A small image captioner, trained from scratch.
Model: 4.35M parameters, encoder arch poolformer, decoder layers 10.
Training: adamw at rate 0.00076, batches of 256.
Rows from block 2 of the text decoder of a small image captioner, named by matrix and row number. Rows with one number belong to one neuron. Each number is 128 + 32 x the weight over its row's rms, rounded and kept within 0 to 255. All counts start at 0. Numbers have three digits each.
After each neuron's rows are labels from the 100 texts, of 14848, where the neuron reaches its highest value: "tokens" is the input token at the peak. Only what is clearly more common there than usual is listed. The data: larger renderings of crowded toy scenes. In brackets: how many of the 100, against the usual share in percent.
# fc1: MLP up (decoder.blocks.2.mlp.fc1.weight, 512x128), inputs 0-127
# fc2: MLP down (decoder.blocks.2.mlp.fc2.weight, 128x512, transposed), outputs 0-127

fc1.105:128162072128072128128089128098128162128128128058128128066165128184176097128128128128128075128128096128128196166128128128128128128151128128128174128128163128093067128054095128128128128128106066128128090128100128128174128102064077167161128128161128086128213128178094069177128091128128128058128128128183128146159128056128152128190098105128151128161128147155128064216128164175104128128128
fc2.105:051141128197128082128128128128128128068128210128170128128128128128128183164098128152128128190128168152128100102093156052091164198072128128165128171097197128179128153146083128128128128128128092128128128128167128165128182128128128128128166102166175168050128128064128128128082128128076128128128128145087094163128128094189156128128062181128128081062128093128128163108160103128128128085128
tokens: "black" (58 vs 1.6); "green" (17 vs 1.6)

fc1.134:128061128105128128184128076128148128128165106099128108128064128128128148128128157128128128183183162062128089175186128107093100128074170103128080128128071159101128164128165128052103076070092128169128170160152097128170128128092128166128128091085128159172206128086128166128195086168090128111101128128052084128076164128100128161128128128145128128128088128128128128085128110169150173187128
fc2.134:076096157128128176095128128128128128201045128087162128128175128128103128128128128128164128158074128128187151128174128128168100180154128093128110128128174145128128128128071072128158128200163067200128192169062128128097095128128083128043128128128128128175128143192174107128108128128112128128128128128105128086153128128128154128085128128128181176176146128128054128128038128149177162128128
tokens: "," (61 vs 9.7)

fc1.74:128128091079066107128065128128128128128188150128165104153076128128078159128158085128201128101072128128148128128078128078212128155128160128128128128089070147155128100164128128194128128128155077128128128185128128153189184102159128128128158155128087128067099102128128128128128128012092128128167128128128128128175094128181079128128128128070128128073157128179128094128192102079128128128154
fc2.74:068128128128128128178128072156128128150143113128039128128128166128171128088180128128167128128144175065095150145128083094186128070128066085159128128128128128063095128128128167128080128169128128053167128128166052128128128070089152128198128128128128178128087128128046163128105083105068128153128128128128128164128166128092169071128128128072128179128083128099147128103164128101179128128128
tokens: "yellow" (41 vs 1.6); "blue" (23 vs 1.6); "purple" (15 vs 1.6)

fc1.487:128128148128128128128128095128088128181174209128128182128163128128128098085128168093157185169128187128128095128128164128089128128128093164099161082128157166128170128086107128128094148162103128128128207128080106066145152128128097128080128159128128128163175128084128060128183128175128128107215128149079128128057128180128128128128128044128079128128175128175159088063086171128128088128128
fc2.487:150091153082184128091092084178091128180128128141115056078108089096128157156128128128094128171090128128189068100128128128128097098128177128108128064128128128128128128128128128128053148128153084107191107128147190071128128128160075101128096128077096128162128128128128128128128144183209128128164163128169163128128128128160069128155197083128128167128128128171128145128165190128164128094038
tokens: "ice" (29 vs 0.6); "teal" (27 vs 1.6); "pink" (13 vs 1.6); "red" (11 vs 1.7)

fc1.276:128097128156162204128149167128128173128128094128128153072128128128128167128128128128079098096128128157180085084077128128173162080128128128128175128128128128128205128128167092209160198128128066083183081081150164149128160128198096128128128073100207097075169128167201102083150128128128128105155155128128128128128128080128154066128128089083098101128106128128169075128128158128128158128128
fc2.276:212128213090186128128128128128172128156053128081128128128128128114092104190128128128172128137062162077096128101093231090128072128128155128128069055128128128128074090128128128128183157090101128109163096089156128074128152128146128105128128128128128100157080199128085100128128128152128082177128086149080128097091128089087167141128170128128128128083160128128128128128128164128087172128128
tokens: "striped" (21 vs 1.3); "blotchy" (19 vs 1.3); "<end>" (12 vs 4.9); "checkered" (8 vs 1.4)

fc1.66:083128092162128128128255128091038128107128128128128128128198128128128128170169128128158095128203128152128128175161172099080128128128089128154128158150128088196153128128083149101040089175128128128153179128128128150128159162155128128092128128163106102189128128175128128128128128089128128128128128088128128128128157128087090203097153171128090128128128107090128128128128128128161128128020
fc2.66:128160164128128128128128086128128128163153167128128082092066087177100057128128128128061156128054218176160169186128128128095128128084128098128128128128114174079128038128128128097180128166166156128128128128128128128128062128174070164128128128128128172024128128128128097128199099128076128128083128128159128128189128071128128094128128128181174103128128128128151096128093128128128128103086
tokens: "red" (15 vs 1.7); "purple" (12 vs 1.6); "green" (9 vs 1.6); "hammer" (7 vs 0.6)

fc1.472:128128191128128093128128094171128102157128128062128103128099128128178152128042128177128187128095148128128128128186128097065153150154173128128109090128096128170186128188128154128128128150128128094128205128128102169128199128128154128128102128108128128100165128128128128163128159091128037128186128169150128128128086181128093157128090091128091128128155138128070128176128091128220189052128
fc2.472:185146111128128163128188103191106086128128128162156180128128128128166128171096113128076128158166177128088187128112128128033064075128196090128170068128128128162158057102069128110128128108128082128113128178128128112085128172128128128128128128128136158122128174145128067152143114112095128154092128088171176128177162128089081142128128095177128088101128174128111128154128184054107084128103
tokens: "yellow" (55 vs 1.6); "orange" (26 vs 1.6)

fc1.173:128128065141060162128128089041107102128128079128128128178128171128128179128128164183149113128079128077128128155156128156105067128128080128098128128128103173157100188128167098128128098162128098128088128100155186196155218182195128170166128128111092172128128077161128170105162128128165099128128153128128128128128103078128128128151128128172114156088143156128068128081056128165128181128128
fc2.173:115128128168170150146082105128128215073128154104086128096128220198085088128196128128060128090128128173128158201052148128128128128075128098199078082128128141116128128109128128128128128141128128200056180062073174096166128159170092093105169128100128128128128128128091128098089153157113128187128128128128128128128150128097128108115128128103128089128095128098128167128128128128185128128128
tokens: "," (42 vs 9.7); "yellow" (17 vs 1.6); "grey" (15 vs 1.7); "brown" (13 vs 1.6)

fc1.130:128049128089128128069178107128158128128152128098096148176128128128189220051128128128104152128128159090154128128149157160128128128104128128128181128128128084128152128128087060167128128155071071055128199066128079103128157128162156102151103093098171088128107169128128128128128060092148152128164157102081128128096103128165047180128128128128128104128128151128128097153128206128128083128101
fc2.130:100171103128163128145128088146096117128106128128128128179128128128172128128098128128072128128153088128128071128095142201128150128211072093128128128183128143149165062128197165175128074128176128094128176162086128128111128150128128128128108074128174140128144128166128121059082185128043157128098182077128176182128171128128192128128128128099128106167068080142128103100128160056128128154128
tokens: "a" (39 vs 18.9); "yellow" (24 vs 1.6); "orange" (14 vs 1.6)

fc1.470:068128128128128206128153128128128089078128150153128128081173088147128128128100175128084128167128128128147154176201216128128168128128158156128128128128164128128076154128189105061128128128170080158128128128095128128128087128128128128076179128128067128128128128128128128069128128174128037128171128101128176128095189108128081128167128168128128217164128128159150190178128114109057128160128
fc2.470:160128128193100128054128128154128180128164163128128128094103179128083167128128157128195051181128128128094088110128105128099080128097128178128128062128108179104198128128128128128175145128128149216128147075191107128153128128048128065103101155128150162128128094094075128174091128128128188128151112167097074128128172077154128128128151107074075128128128128128173128151128128087159128128128
tokens: "green" (49 vs 1.6); "teal" (9 vs 1.6); "blue" (7 vs 1.6)

fc1.151:104128128170096128173128101128089128128128213128101154161128162128153128128128096128169128128128098066128128128185128128069089093128128156128128128210128174128128128128128173155039128152128071128167128084179128156105081069128092206128128082128081095149073128165163128128099056128128128128128128128160086172128128052128128128128128128040128128155156174128166186128159128128069128128169
fc2.151:083154128128162196061128128128114128214128128160088128128128128176098065128128128128101192128086128128211128128128128070105128173078062128199128128128128092128128186128128073128128128128128128042128128128078128128128128128167128128148158042128158128100128128171065128128189218128128128128103128074128149128149110128167101075128097085128128128100128076100128128128128128053128128128128
tokens: "," (20 vs 9.7); "and" (20 vs 4.4); "house" (8 vs 0.6); "checkered" (7 vs 1.4)

fc1.418:157128188080128093128128128128177128128163128128083128128087128099084236025128128128128128147128128128128128182128195128206128161060165166128128128087128128174128128128128128128128099128095128128171128071184128128072128154108128128041128176048128073158063167128128128128070128149128128128164128158109128128088128128128089097128128047128128176128128128128128128171095099128163128128128
fc2.418:128098083128096128173128151128128128128128183128187224128128128128146128128158158088128128128128083128128169128167128128151198128128080128128128082128194092156196128128075128061128072145128097128078098155113089141128167155128083128067128067128128128183128155089185128186128128128073109128169128128128150079159150128128186175193159056128128102078128094128100128093128179151167128154106
tokens: "ice" (51 vs 0.6); "bottle" (10 vs 0.7)

fc1.231:128128061128096128128128128046092128184097098099095128128128128103128128167152128162128128128184128128128128128215094128128128088128128059079157128128128176179128158078194128128105064178062128128087128148128165128095128128128128166082097128128128128105089156153195128128094128160190128128128170102128168165179128128047086128128085128128048080155128128128128080107128128128205160098128
fc2.231:128128128159128128128117153074128128189128128173128062176060128128128128105128128128128128128128148156091128128128128069128066128073179128174090128128156128062148086128128105128188128066128190146128128168128092157085128110128128163218128109128171128053088128128128128128098152091128128192083113193128067104089089071128164128089090187172128098128182128128159128128076072145156128128128
tokens: "red" (24 vs 1.7); "orange" (8 vs 1.6)

fc1.341:128128092086128219092128157128128128148128128079160080226128102128165128128107155128100183128128172128128128153186128128128072128097103128106166158128092099128128167190087128128166128128094074128081128128091128185128083128128128212095106166128128165092097094128100128060128074128160128128180128128128128128090128096154128128176128085071128073128155173128082154191089098083128128072128
fc2.341:128128128071128084128128128152153167101079128128156128220128128146142128128084107128128052178128128184128159128128128097043128185097201070128081128128128076155078128128128128128128128128128128153128128128128128089128155128111128089149111165128087187243128195210128162176128128128128082177152128097085128075128191128128128157128091169111128128117128110099148128128190128128101128128165
tokens: "," (32 vs 9.7); "yellow" (13 vs 1.6); "pink" (12 vs 1.6); "brown" (10 vs 1.6)

fc1.323:154128128161108128064104128188128128077167128128075157128168128128128128128173128128128094086128128219128128128169181089161163128160128093104172105128128128128092128089102062179108128128128013159159128128159128167095176170099128128106128164128096172128128128128156128128100097128128128128105128020128177177084128128105128128165128161128128074128128090128045128156128128102128088208128
fc2.323:128128150128090146177128128128128128238058128084128128074128164128062099128128151128164128105128128128078216161128077128128089152128128128128114128128082128183086104128170128083128170155128128128128084128084096097128128047128128184128162221180105097128128128113099142128171128148128082128128092167128093128187128114180082128074163154128128128128128155091179087128128060128128128081128
tokens: "red" (29 vs 1.7); "blue" (11 vs 1.6); "purple" (10 vs 1.6); "orange" (9 vs 1.6)

fc1.419:128091078111100160128128128128128128098128128164092086128128101098163182128128128128128172128103128128128153181182164081173165128128128169103147128095091177158165167128128128111021128128164061084187188103128128153128128128152215165128175074128128097128128055075128128128169152128128128101128156087128101076065128128128128128072094128128128162128128100128162128195128065128171128128058
fc2.419:128128102128128128128095108180076128152082149087180170128128128128154128128128075128128128128077160174087161166128085063128128099128184128128100128202128128128148166128161128158198095073066208093128128170108187128177128161128128163188128128128128128128128193083128148128128128128128085164128128128164128128162128100197111174186070128184128156150076128192128082159144128161128191128128
tokens: "grey" (31 vs 1.7); "brown" (13 vs 1.6); "pink" (11 vs 1.6); "purple" (8 vs 1.6)

fc1.47:096128108128163128128164128091128159170056082128100128175128128099128128128128196128162128128128128128173093098102096157128128166163054087181128128128079158150092087128085128128128155128093159128128128207172080128149177098128128128128156128070155128128128128128128201164174156128150128209128128095202128092158128105104128163128128157075155194161097128091091075128172189101128097169073
fc2.47:163128128128128128128128047128197076085128089128128203098128128128103094128128108183128128156128128128128090128128128101169089061051128128128074128150159128128128179128128046128170128128180105128128076128128128128128164128159128074128128128175128128128097172140090165078128151128099158128080093060058128128128128143128221110160128154167128128128128186128184128097128184128164164051128
tokens: "striped" (45 vs 1.3); "blotchy" (26 vs 1.3); "dotted" (11 vs 1.3)

fc1.402:128128128094107101163128162128128128128170156090160168128128178128128087093146191128098101085167157099128196128128128128090170161128128190128111081128096054162128128128149192128150128128065181099105128081169128128128094093161088128128097099159158128128128076092128092087095088072072128128128128172164128180092128128128203128128128197128164183169075154083080128176128128128089186128128
fc2.402:128172128128093086066192128128128088128084137128128128128128092103185128101071128176128095105128128175128072051128128128128128128166128128172128128128212038158128161165058203108088073182128097128128128171128089156128128107187128128128156128128128128072128203196128128128128128108128128162091163075128111128128128128076098128128098112128128128103128128128158128128067128159128156042128
tokens: "black" (37 vs 1.6); "to" (17 vs 0.5); "purple" (15 vs 1.6); "grey" (11 vs 1.7)

fc1.195:170035074171128164128128128092128128128128107096163128128128128092214128128078197128170096097073128128128128177128166128128128128074074128160128128128176128128128174107088128252128203067128128079151128128128095094128164128098128128128128128087081128192128165107156149102128164074128078128166128103128128128128128128128094088165128128128157162086128128152146128156128164076188128128159
fc2.195:128128128053128104180143128128156096156070094190128095167072128128128128128075128205191096128128077128173128128159128056075092099128113128128128128128068128128128117210178128059101128209128109135146128092128128105083191128080148102128155128128165128128156128128128128128084146191097128128128159098178155079097128128128199181099159128128128128128128128098128100128097092185149172104151
tokens: "striped" (49 vs 1.3); "blotchy" (29 vs 1.3); "checkered" (12 vs 1.4)

fc1.42:128128175105076128128151175168154153128128128099164128099128146128128191157169107128128128128162249073186078128128128128128154128159128128083113128128184062128128128086109090128100065165128179105128082153146086128128128128074178128146078128088090128190179128128128128128128092099128128159181105103162128100083128128128082100151172093152128086077079128173097159096186128128128128066097
fc2.42:128063128128128128128128182128236089128128128128081098128128165128091059186128128128199128128128128128128128103128167094128128128128128100175128091128168128150128068088128128062068128128128128128128128128169070089178128128203128128088128128128128188057128149105128128128128188152084128113066128100177128115128128128128128053128085128128105175062150073163128183102080110128164128179128
tokens: "a" (94 vs 18.9)

fc1.149:128128128128097157128128128128167065149128128156128159075128162096128168110179188067163178128097078207128128128128174128128128128128128204087102089108128128199151128128170175128083149095177105128128099128128078128128128105128128128128128222128087128128128071089090128075128090128128171128128128088158165128150128128087128128195128102094128128128128128077128128178158128128225153128039
fc2.149:128099128181128179188069096155128159153128128095161149096128128128128128005128079128128074128128112128168128128150128128183210113194128128075128128128088098171068097093128158128191101098143128128150173128102090128128128128091128106128087098128128128180164169128096128103128128128128128185128166128066084128128128128147128128128075165128128196176128128128128194128128128185128057128180
tokens: "black" (26 vs 1.6); "brown" (17 vs 1.6); "blue" (14 vs 1.6); "grey" (13 vs 1.7)

fc1.266:128096169160222162128105128128061128098098128128128097128172062128167128098128128128152128128128128128171128128128128096172097096128096186162190128055085094105128213094212100163128166083128128079088106167148156181128152128128174163128128088057128093128175128128128128128159128073128128078128128128159128128163157128128128103177170128128151128128097128099094210128128128098128128179081
fc2.266:128181128092168106128128128128149194128128068128104159096128128149128128128193128176148128128128128161100128185165099086128128128128128169193087128162052128128076128255128128128128103128128128179167200102128128162128082147128128082128194142128128058128088149128128128128128128128102128128185128142128128081204128128128128128069161128128101168128128095071128128043128128128128183164128
tokens: "striped" (27 vs 1.3); "black" (19 vs 1.6); "blotchy" (15 vs 1.3); "checkered" (11 vs 1.4)

fc1.453:096067128128171187087128128039170128128076128128128151128161128199128092152128128128095161052128100097096128128128128128128128158128128184128155128128098128128098158128183159184100090128166168094147128128128128104128164128104099086108128093084128128128194128128090159085203128128128088128081128128067151128128128172094128128128128073211128128088100128128047128128162181169128057095168
fc2.453:219160098062088137102168128159091128058128128097156128061128066079194110163101054094128128128128128128128204085178128128128128082167128087177128128150128128176128128176128128183160128128128128105178128128067128092170128128128128112128128078088159128128178128128151184096103128162128128060128210162179128128128161128092128160128128128128128128128128176128193128095163128128128093128128
tokens: "striped" (36 vs 1.3); "dotted" (18 vs 1.3); "blotchy" (12 vs 1.3); "checkered" (10 vs 1.4)

fc1.36:128086148128128128128164101103128193128128150102128128187128128128169128128128128128128221171191128128128128159128128095128128098074093128128156051083128162163105128128128128158128128167128128083099156183160157218128128128168144128128186128128128078128128094171161156107128110095070128103080157128128104096178128095128107128128170052113153071180149036128075105173128168088173128093096
fc2.36:096128128128195150170142104128091147128128089109190128055095094152076128174154128128100128084093128169110128067128068128128128128172128128128128128128178128159128173128112180197138128080106156050057128160128147128083128141128143157159156128128128128128128108113128095196112128055128194128061113157166149128177128128107128080128128199128128128128140150118128156092146128098068168213169
tokens: "striped" (48 vs 1.3); "blotchy" (13 vs 1.3); "black" (11 vs 1.6); "brown" (9 vs 1.6)

fc1.45:128155128084065128093128128225128109153170107128165128065128128178128153097128175128128176153170128128051128074198128098128128157178128128128191128157103128128163094128128128191128204128095108185128096128166128155128105128128151128163196128128180173164128083128128128163099128128082105099128128081057182156128166128128128175128128202078128128128086149128090128128158097114128100128161
fc2.45:153128150128128128128128128166081195092091128146216128180102172128109163106128128128101128128128044161128128148106055155159128128128128108141128128183128128128128128050128128149128085081128128063161184128101157128128159128128128174128156128099128086141192128101128128128128152128128128101128199128160098128173084109128128184128094094128128028176083128157177088128174223128077128128128
tokens: "matte" (38 vs 4.9); "the" (29 vs 0.5); "ice" (7 vs 0.6)

fc1.142:164128082128162128089128128128185128106128128128128128175128085153169128108128128128091102128176098128093073128102105128128082128158074094099182128128158159128074185128191048128128065166187082104176165128128128102088128045128099162079128169164128194149128128072159182162210128128085128088128128128155162128128128128128151128128128069128128152128128185155074128128128159154128176079128
fc2.142:128161146128168128128128128128128128055128128128128128208128159128128128104060128186128128075098157165128128128128096087128162182128190128143110154077128128128128128128209192143128128128128128128177128128054128182128128128083128128128128069099128128128067128128058068128061128147181128154090162128128179192128096128128128128128156177128128238128073128174193128128177128128128128157128
tokens: "pink" (12 vs 1.6); "dumbbell" (8 vs 0.7); "boat" (7 vs 0.7); "white" (7 vs 1.6)

fc1.443:128168128154157189128128097128162090159156128097128078128128090212099191128128095209128099101128105128128128184128128128084128128128128128154128190128128128179158083189088146128128109128128128128103128069128170128237151087128079128158128149128202128103159128167128128149105081055128062157128128128146128128128109105128050128128157158128128128062128154128128084165128128128167059169128
fc2.443:128071176128128090096195105086190128128128033128102128128128128128128128128101128128128128128180128076150059103128128128203128152128178128128128049128128091128128180109095128128173200128128128128164157089077185128102155128093128128194128128128105128099089128128128128128049128152191173088128128128128128128128128180128196168128141047049154128113128169128128177128128128154100157128128
tokens: "yellow" (26 vs 1.6); "black" (10 vs 1.6)

fc1.461:149128128128159128204163128159152128206128087128160094128128128083128128065128128128128128086128128095150128128039128160070128106097128128178128154128093100128128128102128128128128128128128128128042128128179198128086128105183128128154128128128082128128128085108101053128128175070128156057128086128150094077076172128179155128128095128075128099190128128186128087128181128164128154128046
fc2.461:128128099161128099128128128095128079128128128153164128168128128128128081162128128128150081128099095155128128196087082095047128155072128128147128128102128128159128128162128128181128092128177128128128128128100163143128128128159128162156128044141043128069128092159128128109105176128128128128091233112160128187186128128128109109097105128046128109190128073076128128128089128046166074082128
tokens: "black" (68 vs 1.6); "purple" (13 vs 1.6); "grey" (7 vs 1.7)

fc1.396:044128128173128128101104128128128075128128177171099128218128093148128190128128158128102100128160095128165128128128128103203155128166128085128171073128164128128164107128110128093076188128074087073081128128167128128128183128128128128107075091091080148128128128198170099128128161094128128128215188128078179128097128128103128177128128128128128128079151128090128109128104185090110064128128
fc2.396:154128128128128102080128078128076128086109128128040128128104098128128168092128093128092128128150128084128128128105128216128093161128128109128128128148128128152182128128107128077094099148128128128085085128058100164128128128128128055128207128096128128025128093152128106128128128204128128128128128128128128166128128088214192169128163128085190128210167128128128128128128219128102154128128
tokens: "orange" (48 vs 1.6); "red" (21 vs 1.7); "yellow" (12 vs 1.6); "blue" (8 vs 1.6)

fc1.409:128128104159128160076128128164128128099128198128086185087128062128128128157078128184128212063128154128128128084128181128094128128151128105128128128147178128128128180128167204128165128061128091104157181128128128128128128189072128081128081128155128092191083104128191062176161128153104128077128097128058128128128128166151128128128098178067128128107128158168128128082128128160163104128128
fc2.409:128165128165102128096128128180053128128052185197128128187107128128128112151128107128157153203128200171128128089128128128060063174102128128128128186128128128128128128152155084128128128071128128075128089128128128099046154128074109128128169075128128158093128155128128128128104128154030128147128128128108128151176108128077128105081128081128203076092087172128141182128101128128128128128128
tokens: "ice" (72 vs 0.6)

fc1.73:128128154128128128085128128169172128128128128128098161105058077128128183096128128155128128085128204128128106128083128159128156128128128096128128079128079164128128128159128128154098094128163176155101163096128128128098128090159164128128128128128148128128088082128128036044094128090058157189128128092191172067128128128099167128128106070072128128180157128128093082062225128107128128101090
fc2.73:160083128162154128178128128128161128164128128098128128128165077128128128103103213128094091128085128091101162128128147128146151105128164128128054189161098101109063185081128128128128169128128128128128092165102128179128128128128179155128037179191128128177092057078083188128077162128171099128102094154128150128095128128147173128128128058076102128070128128128128098081097128094147077128128
tokens: "red" (18 vs 1.7); "blue" (17 vs 1.6); "to" (16 vs 0.5)

fc1.208:128094128091128068128189128128128106073190182163078158184180128128128128128128150077128128128128186160149166189099128128128089087159111128099128128084128128166128096098153071160065094128128084063161179128128189128128128128155152128128128128128128128128080084128094192128128128128128097149159090168072153093097093178104154128128128074155128128172128145096128128177073128128186128226128
fc2.208:128147128128128096078161076173128128128079128060096195094128095094128128128227128128128188157160128106080185100179143096128161128080128128128128128128128128144128128109187128093092128128128172192128128128128086083128128128047085128049093128128128078128074185128128128128080128128128128128128103128202101128128152191128128128128195172128092128161128128084128128128128128215128128173096
tokens: "orange" (13 vs 1.6); "matte" (11 vs 4.9); "dog" (10 vs 0.6); "hammer" (9 vs 0.6)

fc1.446:159164092106128128128092195128128172162174128128095128101128179174154128128128128092068165128071152180128166128128163128128128128128151166040111154128128128069128128052128155088160128150128128095157128128152162088128128128128128108173128128178029095128128128128164128128175106128128128093173128034128128077058128159163128128166158101128128170080128128128128175168084043128170128157128
fc2.446:128128197128128128186110081128128098093109128128104162128189109128097128128128151151161174154080128128128128128059104128084128128072159095128153128128165053182041128148209128112167128204191128128184160128128128128105089200128128167177128128128128128111160128128128190184128169128128109149166080128128156088128106092096100153128128128112128128200128128053148128128128114099128128062089
tokens: "matte" (32 vs 4.9); "glossy" (10 vs 4.9)

fc1.35:162128163163128128128158048188128128128169088106081128163128128164128207157128128088128199128128128162154163095095128096128128128112160128128128128128128128128128128128168128128128128168128128084128128128128215161128086099068088128128128101083040128193102128194128128128057159128128164128128173092104155150092190158171128186128128128162184128079152154128160128128088184101179197128128
fc2.35:098145128128128078046128128128154128128128105128128128072128094085088187128128094154128152128159128192157128128128194128128128151172128128094128211166092128066145082128138078092128128128090160128082128147128128219128197128128190160128128090128128160101128128128066128128180128213128128172110172128161081128128063099151128128128157128128091128128128096116108128128128173128088128128018
tokens: "orange" (14 vs 1.6); "teal" (13 vs 1.6); "yellow" (10 vs 1.6); "pine" (9 vs 0.7)

fc1.278:101128078128075097128099128128128128128128157128086166128128128106087128095128173034066156128150151128128128128128066101060104128101093128105163094128108076189128063128156128080128128175088128098144088035128128170104161128128157160128128051147099086085128128195107128128128092128096128128098128128128128128128128128143128128163128097086192149163016128128156128081079173097110128128128
fc2.278:128128154128128100164128128188181128072128128167084155091194128088104157128106089128128128128128128128128075103090128128128181061128128128089128070155128128098081128074084083128128128128086165086128128128128128064115128167128128128128107093165128104128066128128084128128114182172184179088128128094214128101087080167157108093180175083128128128147128187128150182128103077108184128128054
tokens: "matte" (74 vs 4.9); "glossy" (25 vs 4.9)

fc1.24:128128079128153128128128090128153045158128128092128128128087128155110177103128094102128160055096072104128080052099128144155048128177151150128205128158128157128128216128095149148128128128102128089128128077128092095100128080089128200128078128128128168128106156097160168193128128128055128104089182128178128128100103128095128128128097128128081081181098128078128128079128160128128128128153
fc2.24:184128128128143079085097162128128128076128167128128128156128128128111128128168128128108128128210128082142128128092101128128128128061167195128104128128128186128145099128180160128090128128128128128167128107128128180128128109044128071176128089174128079086097180100128158070128108128165151098155084128128128094175065128189128074128182182197128163128101128157128173128148128128179128190050
tokens: "a" (80 vs 18.9)

fc1.224:075128092171128099128209100128186098059081168128059128194128128128128189158128128155149157162128128128114077102128152181128088128128128070128128128128195128128128128158128183093068128181150128128106179066098128167094128128128128128128081128101128067128128183128168128111128170128074128128128128128094128166053164163157108128128128070128128128128181157128128128128092052175189128128128
fc2.224:128201128055128091128182082128090103090128128149128098174128180128074128090118128128128146143128128072161157128128093102128056167181098113192128155081128128105152171128152088174144166128128128128078171084128128169073128128128128096128173064110157111119128174146128147128128128091128048152157159128195128128102128198092128161128093128128193167128070116153166107128088193128162128101128
tokens: "ice" (52 vs 0.6)

fc1.371:165154128128158081128128092128128190128128168101150076128128128128128128106128128088200128128128128128128128180158173128128171128166128185128128128128128101128128128167164128214147103105090108128101095195128128148128253072128181158128128128128102185063128128110128128163128128096128128093192128128128128128150162128128191172128073128128128166092050164128071102157128170080169065097128
fc2.371:128197128128128128128128128146128181128128060151073128128128080128128075128128160128174128128128152151128174098115098093054128128128160155168128160083107128128128140128128128128128080101128128128128159116128156158128128191099128081128128128083095172128128096207088093128230076060036128128056128128128128100143128128058128128128128186170128088128179128128128182128172167045128128128128
tokens: "green" (26 vs 1.6); "blotchy" (18 vs 1.3); "yellow" (11 vs 1.6); "blue" (8 vs 1.6)

fc1.126:148128088128182174073157128128128128094198170077128128128128128159128152081175128128088128128128128071179090128128128128128080128128170252128158128128128128128074128056128152161092128128128081096171077128128128153128174128198083128128168128097128128128128128128059128128128110099173030128128106162128128220095128128096082128128158083128128095128128155095128128092128161128128067128128
fc2.126:146128117087166128128087128128103128128128148128128150128128128159128098189128128105128166063128128128153128128128128173201176128128128128100081095128080128063128128128099128158153064128079178089128180068128092087198128128151167093056096090128128071128091086115128128100128128162128128128185128157128185092128169128176156107128128073215091128128152111128094128128212071105194162142098
tokens: "black" (33 vs 1.6); "blue" (25 vs 1.6); "yellow" (22 vs 1.6); "right" (14 vs 0.2)

fc1.115:128128153156094085057128163172128128128153128087163128209128128107128128128128095213128128128102128128179155128169110128128128128194090152128128128128158106128128128128128155128086149170128128128128083095104128128078156128074128128088047128077067178087128159191179095162076128026082128128128128084128192128046084128128128128128105104170128128128128128128085068128128128128156163151169
fc2.115:090128128128091128183128089128128128128128082128067070128063205128091128074128114082128128066145128128128128188128198166066100167128093156128128128128085128128166180128128128128128087052128128207128128164128082108169128154167128128208147128128128153170144165157128128180128128128128128128095128128194128224128128128153128128085128128128108116128128069128128104176128193128128128180183
tokens: "orange" (38 vs 1.6); "red" (36 vs 1.7)

fc1.509:128095060097128128067096059163128128128159155128128128128095189128182128101128091159128157128128128159107128128176128153128192128128095128084151128128128128128168128128128128128161151128128089128010095153165128198084087128192110128128087128128128128128128073162083128096106101076095128128128128154096095153128096173128128128176128128089169095097128078172128043128165207128174094154179
fc2.509:128101164096078109128128044128088156128063128170164128160109128128128128148196090092114128070128074128128155212102227128128104128183128128128078128128128128128128086154128128128159105195079128128128175149087094068110128175202128128128128128109147093098164084157128115174166176069081128128128163102097104155104128128098106128128128057109148128167128154128128128106128128128074151112184
tokens: "yellow" (41 vs 1.6); "green" (19 vs 1.6); "brown" (11 vs 1.6)

fc1.339:096128160128128167104128128128128128085102178128128128159128091154128157226097128128196158160070128128187080099179128128067168128058128128090128128128071128128101153128162128157128159105167128128128103128128128162128096158159128128083105173128128062128128206152165081128128175071087199128128128128057080128128103128128152099128128128208128128157175180128067157091161128128128170159128
fc2.339:128086128128157174184128154128128128169065083128128175073128128155154128128128096128108098128128102128128128128035145128162157084128128146104170128210074128080128128082160155104144128107128165128128128035128128128164159128128089128128080174157187105191128128158059144128098128128105093088128154128128128111151117197160094128128107128128128049173128128128147102196153088097159077128052
tokens: "pink" (15 vs 1.6); "white" (9 vs 1.6)

fc1.294:096051128128099112148128128128210096166158162128128128106128076186128128128099155092079128069128128128093128128128128185057208128208103128128128108128128128128128197128184128128128128128092128064091128128128084173099097128128128128128095128151164128128199083191128057128128189128128185091155128163128128104079098160101150128102190128094128073128099156103163128128186128128128128128168
fc2.294:128128128128128168128107128128094128128128128084128186194087128128083178102173128128147072128128128128142128092128082104139128128128074145128173196128128083128067128152151128128128061128167128051098096076128128128105128104226157128128160075128128128102128128069104169093049128128088082085128128166128128128128128101128153128128099128112094128128128104219128090195128078112080196159184
tokens: "pink" (37 vs 1.6); "to" (22 vs 0.5); "red" (22 vs 1.7); "brown" (13 vs 1.6)

fc1.307:128087182128101063128087128175163128201128101128128104201128128222128102128128065097058108128128128128128128167157128104128128176128128128128094128128065128128166086175128107128156128169086088128103090128128128128097151128128128072210103153128171128128104176179154128128170128057128128128128128128128128188128189128128187128162076128106128128128164128188128098181128174128128074166075
fc2.307:128071082128128166128128156128128128182153128087147128128128128093181099128162167118128128074128128085139128155073128228128128128128150171149128128098172128166166209128079066144087140109128181128190078142079085128214054074143128128128128128128078128166161128041128128128089128128128128114128069128074128090128128128170128159103128128067109128128128128128128069087158128128128105082128
tokens: "green" (40 vs 1.6); "yellow" (35 vs 1.6); "orange" (7 vs 1.6)

fc1.218:156128128128082128081237128128128176128128128128171128094098144202105128062128128102128128128128128087103128128128148128093128128086128158085165080170148171128069128128128170128100128128128103186106154082175128097174128092150128176128128105153072107128179107148151128128164128158128098128128175128066165152128128090043128165195128100128128103109062128098033128128167128080183128128156
fc2.218:159101173093128161128054128109128128128086128164165169128166166094113128128128128128089205128128074128128103128128128128140128128065128057097128128128107128066128108128128128128128151052128128128128128128104128128071098092128155128156187128128039093192128128128128170070128128162128128089128175223171049128178128128080178128065128173095078069128128152128142128128128128128128192128128
tokens: "," (33 vs 9.7); "checkered" (18 vs 1.4); "striped" (14 vs 1.3); "blotchy" (12 vs 1.3)

fc1.9:128128128128128094128128128128185149128128128073128104100128128128128196155160128149128099128128128070169128180164161149153128108128151128148128175150128157088158128128128128150086052152184128128128128128089128103152128175128128189128098174128128178128211128128077128079242087128128128102201197128128096154128176128089197151128106128084128128076082099171128162128128128081180128060152
fc2.9:190128128128128146128128181128128171128128128128128092128196128128098128091128128145225101165175128089128152105128128128149091068182128128097128094128214176171128079115128128047160089128128068109128128128128144128128128101128128062197128085128128094065111098096115176146203171145134146128092177104128047089128128128128064084181145146090128128128147168097153128152128128128096094149128
tokens: "," (53 vs 9.7); "blotchy" (13 vs 1.3); "checkered" (8 vs 1.4)